{
  "method": "mae",
  "loss": "mse",
  "encoder_norm_position": "pre",
  "encoder_mlp_ratio": 4,
  "encoder_expert_mlp_ratio": 0.5,
  "residual_init": "scaled_by_depth",
  "beta2": 0.999
}
Rows from block 3 of the encoder, named by matrix and row number. Rows with one number belong to one attention dimension. Each number is 500 + 40 x the weight over its row's rms, rounded and kept within 0 to 999. All counts start at 0. Numbers have three digits each. After the name is the row's rms in percent of the matrix's.
# v: attention value (encoder.blocks.3.attn.v.weight, 320x320), inputs 0-159
# proj: attention output (encoder.blocks.3.attn.proj.weight, 320x320, transposed), outputs 0-159
v.19 109:492470508527496527511545475464576527493486464451444532504502507554541518448571525553484545441490522608428510507476522554596516424468496491482472496571496553503463524554479460485527475567497503492450527502478552505441469463520525553430508555469479487412506508417522569527515568548500457521484538472552494535508431489420476499453590517507555492439507498492476483554447450524495478542505490450492503542458490430513535571495543526498564438495468554476523530492500407465488559498455493
proj.19 098:501510460550535499515521508539517426506498537494502411573500477444417483486462509517582542539506507549549470443401532498454520596498474469485540477542489492450514479481542510528526532451416495505478427517438487493511621467481576450531394458498503544504526448566414465544507477529447518622517474514469460431486555503491560572494413499455497485525520501522496535488537400517463506494488517554559516480530552525486510492555492477465522487464529519543485482507480460534558472509508452
v.20 090:525454544529575473530529515559539453474553497543541519519464509469480445579502578427471495600533447452519585507479455574497443495541484477555494441518523494457522570506545547570472461446542508459489571514564489470557533361499464495470523484479455483556472524531481575502539486467486490474465499560558461522563473462575471434480457446443519499481468503458543555467516513457431502478513519524496495520457492572498409453542523517534431463513561462516534489479430506509521497509496454
proj.20 102:559460480536416561492452460448430530452487520434483534466530467516532565472495465564541452524512514450491445496571537499519507541535511582517542533447472533502494509473512481486510452520472493529495463541466461494496397554574478466499557517501523489478542459440527469506440496548492536478486486496474540565447478498410480473519497521542544548544500464509507455531456561511551455560466511452528470530466519441457586543476393460442546580513454447511567558439528566488475523504487521
v.21 099:511543489499463529511538535535526503514448417466455457514511511550500507534485523476515516470556452566419502473476458454464455470497462512496514577457458526512483451482452507477531513497495492500504516475573516579566470550493440480524518457541551500472424515486443488529565546485519555518431559518496513561483492494451511494564515513448568490523441554582474510537495487553460460526517547521526501523575472483610529623483469510529508513505456482568491520504446504417467498473553545
proj.21 113:563501513611542460528453474450540580525481488502436529522538478495514440456398557528559514515454447542432490492535523483482550549513604465481549469509554481501463525472554509555474517445543511487492436500478479503464539468433452458430461522514532502457565556560490511505454470503510468561520483487526512417526521510512545493459461516491459431477557471498506505518513511498483546531474521511459518444415545469464509477501572493474515463479554572536472487522561486484569515476488570
v.22 104:512439548485526456459516516487519477432550512497486523480495509483523491539518436582489463479513446533566500510530488452472544498453495522511465471439564514553456553478613494535557541550513446485490556496473474483533428515524482460460517466507395473486478454562548517530541573420483524382503513517502499470463532513572507517591462516555469442570543475470480466496559558472487517486456457582518512520492421503465522570535532511451453501458535485545559454523478526495534510487535476
proj.22 108:428534551501501487504538465553455476532461513488580487476463564484450523481457488457480528464538527435505455434510496533508581500511435554460506578486471487496524501426434482466516518528549533528485449527459473454519417505410557485538497474537532435583497517507419485531465468525492535515519491564434486479496424422544423403481496471545441514440490500491495475530527462514510476467508484498460418492491455518441500469527513516519549487526503430437457477461518460496462418461531489
v.23 087:474533469547464458509477460484474484441526517504535455454497515515525447530507462423489491594561453539461445545486531507427549398572560469449535521476447533488544476509489504446459507504523470490504412534462494488467515483539469468498433483543536444505510464450438463524538488483475524480545536549552471493476501531547513481512462500518488514427604504569481563538513514510538541469481537502478499471490524512518549398548489423455454527495502443489527493493511535572507462523503471
proj.23 084:515490518484454538535463553562491500502487488617478498482485548486459592455500520511468490496466549446570513450540549508508529543534404484509442497464506428509490494502515460433547490561550556450532489474505507518437494577429480480493595530465455488521426539503490519512497493499481530466497448441474534515498541490470465437501514523516511511478471572509467441454471515505482450504452428504468443516482488528542531621420538567524542460493507576449482489480432502494472494419525594
v.24 103:495546491480494517510460436460509487501436529488494421526558499523527499466521478485484501438493559522498474476586503450434487427497484458455566543524510516535539525476497525454469462487488493434547555445558522545428492457484496507480460521550587478495503531472493454499472499462554565499554493475542531500571496559489573466598446470503498484553539509512525480537511491515434524515505508478505551514527503408534543505529537537488546430457437528418446514541485449509528474450442503
proj.24 131:572536474538492483521556576484472479507489443437474532487542481536550510490494515547529498506491486568442504577489420547502508496468590498572474464452435461465454468469483517541449541429419440564520460578579475542476558451522458522439508537548468522502528529498530511476540492452479459449497536396485478542464554511445536546438544560474495502521497444525497509506418584498504567509510513475550498558511466436512454479478510437518492487513466474566531514507500514472518599518545497
v.25 093:571444487530470491540378454547467550416456567598476549564499528446571491393530489446537518531515465504527466528528529521445528506552507491511540530491465439461534533532515515602502505482512554484504515558511468463515511490465462496538543534498493467532449494483493591534452490524550461460439547543487468443462484553528537520540495465540507504478501493504562488605541553578482508424502514574565481482477386518572585418457482527459444537513526563500448498566501480507480478525536540
proj.25 112:559532510510438513533504481424500529541510434520471559443490441524498501578499546550537479553458510473498462541512490499525509514471553546542522492422480568459479544429448482460490489440465472467510482547526490550501486468565392492406517524533508502511529531440501472418527522461488558402464488477524525582454524489461479482450537503504518547513473481439484485508392528477498490517535524446489455574454529453473421555471532517506569525503465480500564519458489513528508502488464467
v.26 099:537469527502490548535546424418513528543471548521472526447516439529544467542518461450497581553503468503466499451520577497465415534552470524490491461593497481546547467569526530514495476553474595510558524551491519509491527554539514520545489545501501519477506517519461481493478482545584529573493483594469589480531513465465481459527451584447517514500546562443580473515520582527535525552479501490522489529528435499543492510478496481536550500493431589494487553571525535463503435561515432
proj.26 118:450498469451464532471478529553473508479589505542524499434458545438477517513499588578452443526465569511564476557465479554490483487512466484476479507471542521475511518526519471512572462520496448504532522510510494574548447491459482490506578477458515481489529517472514539506499465527509498478540511503531503508512556562461573523541494520489568481499457442457501557438440478472451503476538503502531539490502492576498588504534470534457435489471489544505489473410470556529517469489489540
v.27 099:541439444519575500523452516473496584529481413487508447502495580469548549485493535514481540489553537521502543505528462500496488519540547383494480491455534494442469515520504500529567501474466523498504563517550481473522547439546528496506530464481555453533476509496407410478573406519517494490579459497567486468471465502539559567528518510529487474473395593525457555501470445481491489534488501558510542520524542440508510491458435564466515534558565526443444496510431491532528436465504547
proj.27 123:521529511533420514521470442465498498514483476462448531525555473542474476548486517544551481530483421538439527535558494428530467546524532571525520506492470529528507508491503467517420505457465459461574421535525540505486543491506389511407506567523502483490508503446528502510433482517491511460437488459574484548524545502488513530443525474475500520545510436516519476574473556492506503515505569511435474494460473478485446497475518434489503504520551533538557515556524509467447543516417520
v.28 090:474513487573495537523450480518491513530515538494507451528552448579516469555457486513553494456505476525555515558523529539533539552469492548500541495458545461480459493527423457495543581482549545508554422457456483408451439467526531599437485541477456487477504489436532500546526548407541467534542498510481471560507487452505478470500495501484505475510443446552497521506496564528501454569479476490540531593509451558553550556438644515474530562456492491445541523486542529529559449539484509
proj.28 098:553506492454476492459484534472565490497502470494518529471516556480462481496557469442481540501500492513521531472439500408519556483490506475487521491520537496497585431504540562519478441518537411524472526548551490537551584563489511456561514487513474558515451454562445505495508482520518450518450482415565525416482422524592502493497529529502503457456568548572433494519519473502533508464442470565506483442519488510479541443541524512560531428518554494527467462594475514560493475435504486
v.29 094:511500558440534503470482528452555515489536545422491508460541447579529541496522529414426512426487533482490588455451591501532508491515501510493507468461506443468515533440545485536515493527534522503529468479522522507586522485561476512479507512471500460404473467486424510524486469487454459481538519492528414467498502517547527526502574440524511468549516507457457469487435472502562511537477430478422450573537490395471514482501498517510494563564620479508541490502493537492549518530513443
proj.29 096:456541499488485453439591414565471444512528516534513500559448532463456465477509415468488476436557489583541413561549436465554523454491458548469509541547530526564471487529496493437503519492462454471458508511528487483504477517460551567523485438549520543573498476537467499508531524550532525526555522522487491508470465479566449441475443507560521520485499501541508495528552469474576476498473498522545506450485534608464473470485543510574536458469501486454479487556452478473403480457524502
v.30 099:551480549457463486463480413486518491539437511490499491542521406504507592455559431491442507471506452551500513455511486460567399526512477471460458545520494537548515468505559503494449490478505490551444542519463528470554517515446631519486515440513560528497523496498460532499501479485547527516536450532488453503589482461499555504496521470540428514494433429536492538539507518521507453477499454474498542520512558478529548451443529417550516537538543516549437510565433417436445477577528507
proj.30 101:599518419520543518499462567453485521487556453484472525468449471450465445503516541534525479529476538547483495595516497505432499522488551588533532539457423501462534543489449463444502455504469502459576522474471501558418483483555412496469526539470444486544489542485583457478508466517440531511508474457498558513493547564439489480520495502402564543450523554502466497453490480504467558528576549471537510524514472493527529589480464504474450541499442493457585502398513541527535483415518560
v.31 090:518492531496430501488538397551473535492497493439505508571533415539493540550495436464490491488492471538479552516505532563511443591486438483584420524490516505489479519569470452493496524565462511489503546433551501428488513515544524553496531479464442462453545488473547496525471529530509489516498379523436454509562485434517465499455447464540452465488537467512549508499523471496589520463537458493512527529428480541498426480524554529485481491556500509476541471454491573462470483495512522
proj.31 102:456524518518510592434498530455494520464515535519513510408421558440464502530539517514466472521541600495582491450527494528498577482559493562467537531474544527472574525478508532484491535571589525460550514555374479508582403518418575467562518518436480410570488490442497498531493490546489483503536509476528538500488547534501494449589509523510574490476528463474482535460503532545472522512485494485497509465489439573510545581494368461464455589458523465498527535496498508463445433471524538
v.32 093:516458496462452596514455576509471482487492504523459558513480480575487528515484483442523482480534448524542436547481459538473506418497480471506463467598420525502507485528527489537458536530511441535492453487501494517419543561479530519518449489479525534436585522529546496523535519451544497452462545448499390521488492549517502468432488457554577435516455485525513533443486541476501507528504416529494438524460484511538494572563452483551425454525465446578534448527484502520508441484485524
proj.32 102:462488522469526432503570461507512498467469504483505460518498488519538501446552471562476517519567569494498453505481542532497581408458468539510470514537472454562493530494489511393560510438479508520451457512516495523534500489466554479538481480517526504494462490495497504457520493475429540538561531489516623456478488514470542536475547560474470601481519502474506517524545522507537476394566446485540543463568525540484519498458545504497471503442467541454486521484514497447563519561521507
v.33 103:564492477511467486525509442517555578540496521477460499510532496473496483520551516520509521482526522529378490468483452508552493471508533430456475532536493524490423489514481468522512528507460531495429481450480530427477491536462562540453526462507579460561490432456442466544479466563470485559524458570497488545563499466476535506471509515568506531451451460547504513508481441543481501505509605432509492578446577455447569438530491371448556498574520462465540504511446487493508467524514513
proj.33 124:579510460544496514499459532422460496514518477523464482533479448466466515460475540570589521523442486529525527530524570500507482602516556525497564500453470514464530486512542453480493454458433497450550510545463495549472547489528486464462469546428506538472528461477532460486540468550454521466479491431475495508490548473458544473527513450514564502467509489528510527493467494483483482530444527460519448486494513482476500570423392533473514519500495526549524517485450507489530518443436570
v.34 112:464504534464456459499540447491537553541442452518474462514502537520483452534465524415524611503549495537498528548507433477534513462526482387498498522596504546478508516509470502516411534537484513495502500531516552506435466472455489505552520455467500495436493518471508499503491400485570475554545510588495470497571508526491496500526491520459523454511514410511456571517500461530496525508497501520494546512569505439393522450450507527523553427515450507490492580457530432461451407553438585
proj.34 153:583537450524483514531475512468439506493470501453497521455518454464542541469523468589562467547462493509446488563535496529517452500473580554525540487453466505470492479479544488472525460417461489558506510595544460543492564473581436459402499500523508510474514491473562496474511505486482516418470495420472515580452542550392521520488534474531525550509517491528560517501413575507470520536518500442563449537462522409524517494477445463462521527482467479540494516525470572480547577481504530
v.35 100:464562516511469486421481425475467509487515486523531506539469476430463490539441475473508536469493494500458433481543460524533420517507437533475502551505499578436593513578570533531488449504429531511504555595466508519607512423457573502610491463474444537502481485569570509531504514507529471494467489526460474472531531476502527551534442418495487460494527519435515534545597567471542420512517507437520449511494470445505513463526458494440463461495503563551437559532462512497506495508577466
proj.35 114:525502465447508534540485497469464498477525507495533579473478541447542514471521484564421519603505489509482495615496426455475457456444505573533545484432527482564459520465419478474514526495494496542553517511571490536449433487512420528480495541522531495560520502456519485476532502506501497390470472465434556588437453534431447505532531490535481562549494448469524482518435531496502531477518482447557490506534484529511475503490486498463485527507438458466519502525500506523516565476478456
v.36 108:453432491420456479506433523422485530499505464484469559506510531473502539483519513466520542425484476514469481438449501501571459494479509468452544580437508579521425577501504430464534519513459491530543499493445507506539527509482474549456505514533602525570546490465460540475537499499517436542519499421466401488525509594443493551467511486527531503494449415583432502487516444486513463516420499415510556491527481406454487467509477461549569472495489456509505569489484445496497489536524477
proj.36 114:581532490514511537504488457463474475613479458505500561562526462530555457448510495524537521498469475577437492588524429459506506538475513527531489466521480479545527453432467508521469504432470490463457526501529519476465575523549531461483483522538511564464485485516541434483549566521400453469483519556512549526462472444498534540568554433595478529485460520510545471560521513523514513492574488494490463534480497480452494478471496436501442511519522486528505501514508514527527554521425499
v.37 085:526499458536481443531504440478521521502564508490498494384505490385516492451507493495476570501499509425591573553516606478492475541523556461489498529495532459545466545508521504526462443485484548487512546531507482455541504422497467486516486493528519516532503506502445449486509561478451503485589502481519527354455450568541518485631511545488430472482494507408591505506538525509472511505584580471519555476490505534516525517530479489461547487452467460466485506521519471536530481547448493
proj.37 092:477460460502474614453459496530557481497478517465490564535558527538429452561472540518490451528537435504425475470466462469514468516548400460530475518456515555488536480477439519503490482528550486479539476494525521526527519551491466491457533503488518479483483449476502440525412479519579426443461448503574509556521510513522476572504509497518500477524476451540409540537512484484500525505491518547458458472505426496533456402517530466531487440544539531543503465560464539542458462507426497
v.38 105:553449408489539520442529530399476548488549598487440483534596507514522523489530546480442507554461511561531508534537499439508556540522469512492535437507560470533503511501524539460556474474468534461500483475500543456470527588579506532519530547443536511560460491435420571488505483492543535475522516469521502507468518567453417514499513473529505465481496533510515437508457474520523528550440432520456454516485504492449539547424561525563424500522515539485503413540530552500472498472469465
proj.38 108:503534535542478454541530479547508493509451494505471426478465514450490498499555481502581491462512519454539466448453592516458496472473507501425424455527455522425507494478527515593460528446468471508483448567488418480547497420424536445485488438516490493429507522505497519550476418512456506527508521588470479480535515421559559479477483552458572461549514525467510538509471456426511511522521504544494537451498535484466465510550441531465543513459484490509508524492476406462499429503486523
v.39 102:455421470514469549486521596466516513449571450470482535521475502590469486515534539507493434519445470572562533533436503564531486531546499537519480495443510519521405499528502472464526502492521505562459455521505536498535515542555593554456599521488538445493496468536564468585503428493504534513588524473494430484515531528506533512469511479526444514469434488443516429516468476529515529493496483535486493522449494469455492520542493520493508408537607433474545436450576590509521452523399484
proj.39 109:456513521456534507507465431549514491504514526561577515564488498462454498541518472500499524446617467466524517432500546434537526479521403509455540521553528508494512484495549471439545510510509511516489406509465464461514482474508577529568458468479500507499489446468491562486549530574490461476458459486492537545498454478496475538545535479535568502551506521543499563526515476541503473501473441463424532424482506610465541480461494454445485584514495519451506549560393454463464529509524536
v.40 096:543501413462543556629527532577445522436470491510483539542492469509508486489524493461474459554419501574500550460531435613467512444481554529576531531422497493440448507548469462457442504513535542435428481521499515474458505493497493585535527466555453462514511486474523417477500565509437518507530478513542444554473470496503516511423511499506533508439434506544478530503500449493558547515495494560626499486450561491536521505504496462502503499529500483522418464437474505486554513470479446
proj.40 101:509500507505479500420486468505552479483453454418485519516495482475457529547495463485559493538581517528488585529555516422489496550525508554427554527465543486452492547516513522477522570460540495495588459493422503476481485504492564468465512522479475511459466528448510540502561431535541507452475527431526483489522526462583481512434447502485477520529513561525530463499544461534533475502491464493435503470537416576466476501503487518520554526553530513495559500535531533522511480511489490
v.41 085:553512504586489500405549549558510556467517524507481501468519441492494435502485452470548494531437432512545456482446540559478558481430454507500454392550496483452509481527463520420519436440532500481526535440516527593492485486452552513516428512485422545506569501472544456530539536479528484593479499500538508484526488526464446475525518524568498450544509562417480460439502533512478548488492522576564488458436487557445527501489491516452489471542465529544503483444516483464541534558490518
proj.41 094:482538441501539416544504472469459516488386534527498465519530498492564514536517536518465521490539545484411482439435512496520445495499606478516499557499415530487474539457548512517477543466445485517433508567473518444495528509583460467539503505573464452453471476517505503542438542469495529438503536475538578476470534502471479515428532433494482514562483552463524580567479465496464454517559452472508460534508464471534456507554519465550479442427493439478469461504515463449438498561499455
v.42 105:457509505565467558427533478455615577459492478450581499484545478430492564520437459524435437460474556507481534442484452497490498488459489515497573523514486500549516545540488548497485469540523498452529539498448513532559572501534476469568436607460535567482540536548471450448530523552515514461484537532494480511495440467477495463496483477548483424493530518427559556390461528499508539493533506531461522458513592498452511444483495420511449514503474461526505549564470456535488546511508547
proj.42 115:482512525435495480515555500516449422507514489563460506530525515613584460503527561510485453452505484534448451576462439558544504451491548471563404439566457462529455449466523492521480487438488454553441602470584612528454485490506545505553526443550512501452530442499551467529484546449480468492502506430475542515476531467480484551512573518512463551514437473484454495530581539514507492485470461497558495505524513491547505476513460476456457429427433520520476433509519474478547546527489538
v.43 094:453384575452527532507531486522457491592522504471469465598494567537508492525528470521377467442431560473498506511458445418527532449411501510494576578489483528608505513498460465479482544550499549516554453499578546532530512479455487534440514546467553490421468475470548557483520440475598456524518479438506500574510515481445477542488481503529483480613484493513493507439517471462485492496459460445534517530442499465451463583507514522579511537477481547488534520504499470537516532496543514
proj.43 108:528551470477487479448504487455453494493568492487562562500550457531558497442552455461536485444475464522490484532488448509533487485519514527469495458520500465505453395427489488493506527428398440500425583511524493475483518508562557499553460464556485633531524470545496499458533609528381447471450571537492498500459484484525543467528514509573535502489487452453547441517512516514521456475484478512527468549516502447458470410493523417433545464489479440515504526573499504507469529495445456
v.44 107:536530482485535496532483512505542499479599529490434529463522483529605513456563470492489563522513573487558480544417536471534504505484509462526486494476499556486478564459502494527488543536461435490525479472467477470469495481495481538414502471512505524616521551454488550494503501476541454427525518461501494502459572567499386530477470490574491545456465464456549475497531501501558497435482451536479533511475484516448469544509526520536499425538550556511484449432487529495489479495442447
proj.44 116:473531514544485556504522434476466475526425497494566559535485486491496548505551507511573510476502491475513469481543533518488574522541440526526437473518480502478528508451484554501484476506455539538478451548510447389533507531534516494517490507515480482470509505472432477555459436540402550508526502567542488504536516461567505508520527483589483435553508505552480495543488424506506508485581499483476488540494523509450480496553503487504510638474554437443553515502535470436494474556527447
v.45 098:501441525478504446538449480523515528518549457516530457454490516454504541539482547448481557483450499497455586476467483512514518496552500448530548499493453491535453568464500488537505502555557542497517505489511512461564572446489515517411559516418549454517471483461532525442530488505527434504558445505543449519516526506478525561473473516473509485468442489527437518468563493451493454475518493539509512516481505472477480441464458496525500536488554498476522494504466497551483451612525514
proj.45 113:555547481517436507506464439432455474472512497484504579521515471537513491493515461559551526510505514460552476536535482469535465505469538560528511488482517532549492492476507476501463450430430470474515527536503499513461511534575452460503529510576518537473495475475508457537474544526474523462439524525557573552475478533495493476540568464547503575534538505541521493554458517518500488494455525484471447543480490413443488486464472434470542446531504479557536576578461523490476562446413519
v.46 090:488554531482531486489471472574434449545525479490580525525486439500494552544442433561517488487524541459502495514502476501470477500510452505484474471494523565500448572447454483547479501495502512494489510483525479515492511542483495479426505460518509521567449461521498466556594424502472513483542478620462587514447573460527476495469516484541486478504484458425497419458570572420459449442494539527506502496490513567476587462482528465509489503493491519432607493482547485453432410403586529
proj.46 100:474494523464534546546542510515527498460487492479529507532482509510519486426514492474559511537488444468493450548507519537505576490468514546528488447585487511529508464467500495475527505526505530598478563452524514495508530520546539518491496515432507561460523483558493536501489563473519501521408507530488483498596496491521453518538521485442457492540455517491494451533505489531549557502572467506515507523516541465490439510491466491503449531529502485492463539465492445482545587638476468
v.47 107:488505501486588471517528434520514452527509487497527455536547533458541464451524472525516511489545524414535552488496559456537534539505425516451459543562501431544517400455564588472479543490468518465493555524528545436513431431477477470504442572456560507534487488430412523458473510454517475534451554584408489537492605479440443533484521463484409478518529520464515492496581491514497477552495528532489525481547494505450459482492505467502470525454472551425474577486503515563443392537558546
proj.47 113:538496519522473522452480530451502539499544501507480488431497478480497466530503522474518469507388496475501491483457511486494456496557523447505449438450555508492554521499479524571459424525487482508517536468552480529514502570540437509502528519481492485509502475472459463504429456510552445530506497497574496450536478524541493470535512538474550494523476463520455520449436561431529526561488540585535521527481515478533512494482468512565542510504508472580528461460582534504494474474481490
v.48 097:481506494544487506488516532532551534541462469445496540504478531534496463472520540489490517398493578498466502522498530529530507469503526487473481564556472563456505510463437462469504520535498561519501484502504490567505466513533439566460487538487566495454556507490459496491549533465488486514547566492528514565576534465421482459512514536510495535494481474481528521517442462574476480577538453461520524524490453407518480546468452406488553534524450506510451530531465453497527516463507379
proj.48 097:520529409464473503456447521459493452511528457464442542572538511488513490481526512498534522537516473593494561553423457486472527519458487445526469418548454436497490485498526542526503520484416443496525470465544535478466586472497493519493521582548476568513484499548499518479503535552423502477520518508525487411435557490494565598458473469490515400497504482529499533460551488489540486424500503511495503506579553552454531466516542489475485486488527552497512452513493521494523493571505542
v.49 093:473525526509556499540470508472461442514482503498425468514484532502498462429584471421487479475581462516472545487460574470456546474485505537510467531487483483476537456458508490451488569519558486519509567564509519506442506520459524554501556530522550487560457491532475539550506525512450452502488525579550504511499488489617500521530542506552531492488514520502487422562495461432472465494515476526456412451439454488513566461469502470450453550531591494536431457444501500515505496512499549
proj.49 089:553513533562498465470576465522529504533503534552571513478453469470493523525456463509461504495465507497570528495555538435501497560491497510426540464478596519514503526488516525443522534495485534414495410532527515474486478477487484411519446438444445481456451539488477412445556493505600607566540435489475472489534541473528490456451437498499476546526567528542474518493456495510514489552471531506507484541514517500489416541525548492567516520519462488460574492520524458480455530470474515
v.50 092:495554503462542464523487487536520558505483499511437504591480473447478473501530479484510566455502442478463526493495445509438473430537467551493570499508485555451518513505431531446445492539535537474531601496468496543518532509475544489519579481469517500450395518475506476539416535487526474523473477467528472516512480464506555397454486471480548485521574523533478567513469417620540560531528539528490535500536501524452507470491517405501537528535507521486517505519450480479496500546486521
proj.50 112:532505448538408545485480544455464549463543478484517540431470475532462524510461482520502465557525511518517521585589483512533435528538573543514574501408544499516515532513505469508557508461462506463544453544493512539480459439513430534483484525454477490516523536406545519454541484527472527487501491422489541546457536517433474493525426522488550555465473485507546501457474562421447431497464463394562503529421484512535476578477455485461500499520483458525543530510495522496518507420476555
v.51 092:508520522494455477528543486473508480445509510523524522490484480554539520525462517511523461481510437534454480454545450479533477561534497444490495527526526543468563475483416469508507528451516468490493468489437553516454492515512424509422472512466558469463500483551589475438529564509536563523450547519445461543519458489472531473480471500444547512542464502480455505473423470489536440414493483485481465451545524479473517550538453482472514457536481448492498547467500453551529504498487516
proj.51 094:494495424511519511514475530514491501556451504475471452531521492501504455457435539487506535468507541527445484464438483509493521470406596502445511492511444462535507500494590472484497510473464500564472544535511457544493611521496588453508491438540515529443499461509473487538534541504447543541474480517481570473474508542473543525487562474509437542445550511460530528486580550579454552529477499477496476508523530458558572446454548519420475466427472513537459491590491476481504517507496545
v.52 100:542489439507432577502475544364525535539522480500522562529479512444505524525500522626542517473438424587508558468463517535515513484484518499501482519494505501484488430468507518428477540511460578525495472475518464552538493503521546547451463528464537496497593483448495472485415503478510479473490464456484460567529522548458528563456565553543465474527441583461480541514508528506475465473474507405521517477520552479485552488536495498510519525514498508464482547504512480484512513469482508
proj.52 100:517508469556510474507508535517493477596515456520519439524572439458491417459500557443489449472470545472505483512501507434492385562460503490492555482552477485505502544534510483608487446478444482438520554447424487435518580524542455496506517512542480549497463506488510557503498511522442475556496509554539552430482527477457482526479518433470568439510516522485524478456483410534433456471560564483529555502515521464484459527497467468490499536464525518545540453457511478547437435534471468
v.53 096:438535511538493461497495531492491498511581511462414505388505511466494434503541544528464549512475530517458519455529477533458471550531472423521503385507484511484492526505515469517487475544494554420479449490495480481412529473530475501488489524467443472536523459517567493536553580491535538432524592504506583515494543536526457470505489463515544510562507507425531425514481525543447484525524514519404537510566508487499506500491564506476539410537478552502491522569546502478566509547525424
proj.53 109:499487503476512520555560462499483442462425499492580447584462522551520569476443460571530510480529472461578451538462524557528558456445503526432457480577443475465538475477537533538481521522454461542470442559529475448564550503416588474491513513524515504466498513531447525557466443534455547526527475509469387477474467434470575539451497512517468458533501447541483511526504488466542504464486513512476414516516533545429524436530486526460490528495520536487497481446471488447413508554497487
v.54 103:518551467555524456497493484457469509499494570581522498479478440459472437443467552500494539536516537503576498440475500501387502434497471440495488515521472472549456506472536464505488493506513508395514550459506535491427546483445485512547517491582500459532495508516478513473517555530458453453448475571552482464469514518555527527493539486529462479465505531461535479522538448518473483467506548520521441485570524526530519410514474445456484562453523595561453444494426465559476492447493495
proj.54 112:534528493526510489561564437519512497466501457499464564485550477525524530562490497523518494521506460478473541552567472444513474470529560534530519464492508537467489575465488516446464537424462531541524473581561486452535460450539469430459474529501545494451449499393484438518487477487596560455478445421535528528516534508512417502499465459496477529623506484455478492600496556489492501519544514498455486549428460476544427510514533516503509478520519468481519519592498428463476600534432490
v.55 089:549520506481446536510524542481482550503495450532535549528467519456544478470558455454538485481520428521523511519483548473540493519560489544501492418518417472475505427462524507545544496422559558515478557593474479562512522449435515544468523410486545450552499496473487432528463473445473521598417521510466528469522479528503463492476467482519488520566508514434513448486498526561493568451518552518528515490454495484502491525499490468456564484568527556377514530479504472486472432507492551
proj.55 099:522488452574471499524463516442476517452483560480438414510509401499540496519414556611520482541462527451449484503502545506461436567496581511534491494460466522467508511487478493498467479499435455490487467478459496531484505517595409505442512529462518501461521482524575543468489507518503520453527545484530491539542547517423533481469535499488592485488451492447535564481391487447444430564496529473501510555513542444516506531539435469510471541467453516564548512421487543426485506517482516
v.56 094:524481495476487536534468506575454512466483528513478511450447485501498507503516456474460421505470454483491532488455462588501489547524550503571531464500543454547483568512497474518529513494555517450495486538479531526496542481485504473434503526548475444524506448450539488527469533493505539509479479524565547528565470419564530519461520489447555430527509545464502424518486461507518527509490406489472456464471543501460521535458498551456460511582553457524464438554466501491522484468486450
proj.56 103:476516531448540465495590486515521429472484517514557456581462546524484510507520487552485494473558508548528505541504560503497527424448519579445494513571521519455486513510537481443466568434514492544466467504506522473481526555464589491562540528500493486417459557548458483485561501491494590486529514539476427539492543459539533542478514457547473536509478512465536556492532474483564468519539528483493504495558508595454417424516506499556495505527498558480507463422502435458429529537542487
v.57 096:458509495538464422474538504484513463528524466437484542527569537550465490518460539569518460464509522517512515536480551411455538448491503504513492463576537489505473574452481520535477541522524485531554465480501548521478428520493391552440482499512527438483497545518470497459543565422427528434564534428512507505449509507454485500563523523402556466472515398566480459439493460431448501475535553567513596470553489557557505543508523519531500547460527441545471520484539478589531487481518582
proj.57 105:523468510556484521487462571515545498492433510479488509457519480550501510517479502400587502488499477472528514415500440505499580485527494443505504498422490465497488467470487528501480513491514482420502459491490472479498538480460557482499462502518499528496508467469443472546449526462564384524462497528536520408535499483529542504480490545474460474501544546523510500535502506552499551507432485529464453533399486414489539447537544477495506419500513463510483520620544490476506465512424491
v.58 105:449538478528577507518428486550425515510510509505561490445544516453556493539486511489530449501489538499566476485407459524429485522414500502535464530500542512499578418525471538502510469562564483586571516514483464495500522491465471414531532493552447483453522480463464473483550532405503473503546552572444561486515494483514485470502484522480473516576546479446497506513505473453502533501536529462506487472503444568476512511481446507484503441530423513474481493492561465490503496411517546
proj.58 110:451552522478521516435514572496564486501499494508503427495507542477454475460475502486406542466459538479471459461571553532536526528531512411537481459547517476495515517529520489565544493594486472454477545366529488517502530550502462579526455520443511511515507514560470521518428465530521464606459520489496420475549490514489499500528478519466443429441493517527498436434536471500537504478474502572520560503538527536536522492565571545548554536498532518480431475433471540527501449583525439
v.59 089:549529459404529526532480518539557504535449503477542544569469523548472526436507488511516556435565546516467491450473491513533529466498520460551474459510561579429507471492474499603524464550530521484464497502420495509472461601526519495515529451551506493452502480491421530494497502510516534536471470511547497514481523491527485538487528485541452504475533551433471451548439530486566503526477452548473470449498507498506513609484537506544549529535571459436557474517527523493490454494452508
proj.59 096:475519531534504427547499493481468472534535517573475451474433472461468526490479500379463455525500500585533527542440532496508484487562489533434511561488486485483465520519479492411504529426472460457482503466531579456488468466511502509528484502548478493572463570461569500485477494489484502494598571487524521476424468492485477522461432444451535541487442493500519555475526446504498472526485500520533516461451504603444539446471493494557538434477457543509533469477509496530497537474525494
v.60 096:503489482460569500497509524548473501496515498484455514455499519547534523552452469468552428506542434529507531516515525566493482505491494492505515493514485504457484446509473548541481512466545520481466515554510533456457595546471519524486462507490529460464521464495605385483428570447462503491554538522506482468502496441503513491476525547569562491535492550530463504480444527477542508377454484569477470514564492505424436537478472548499434490493590466488450486485488479498562436466462630
proj.60 100:492519509495527451483530481491573538491472549551506420465459511482431469480502496501465513463527528478504466420470535480493521450525511490446487494590487432589507514566586458441527489551515506505482485474421543529472499517446577434552505440487477452458440542573459528501484454504504480594514463489525502448545484554516495488506545442393486533477472572485472583478560510543464459566492488513437509465446539506554574468478512420490465481435448522514489486476497463521450473546499538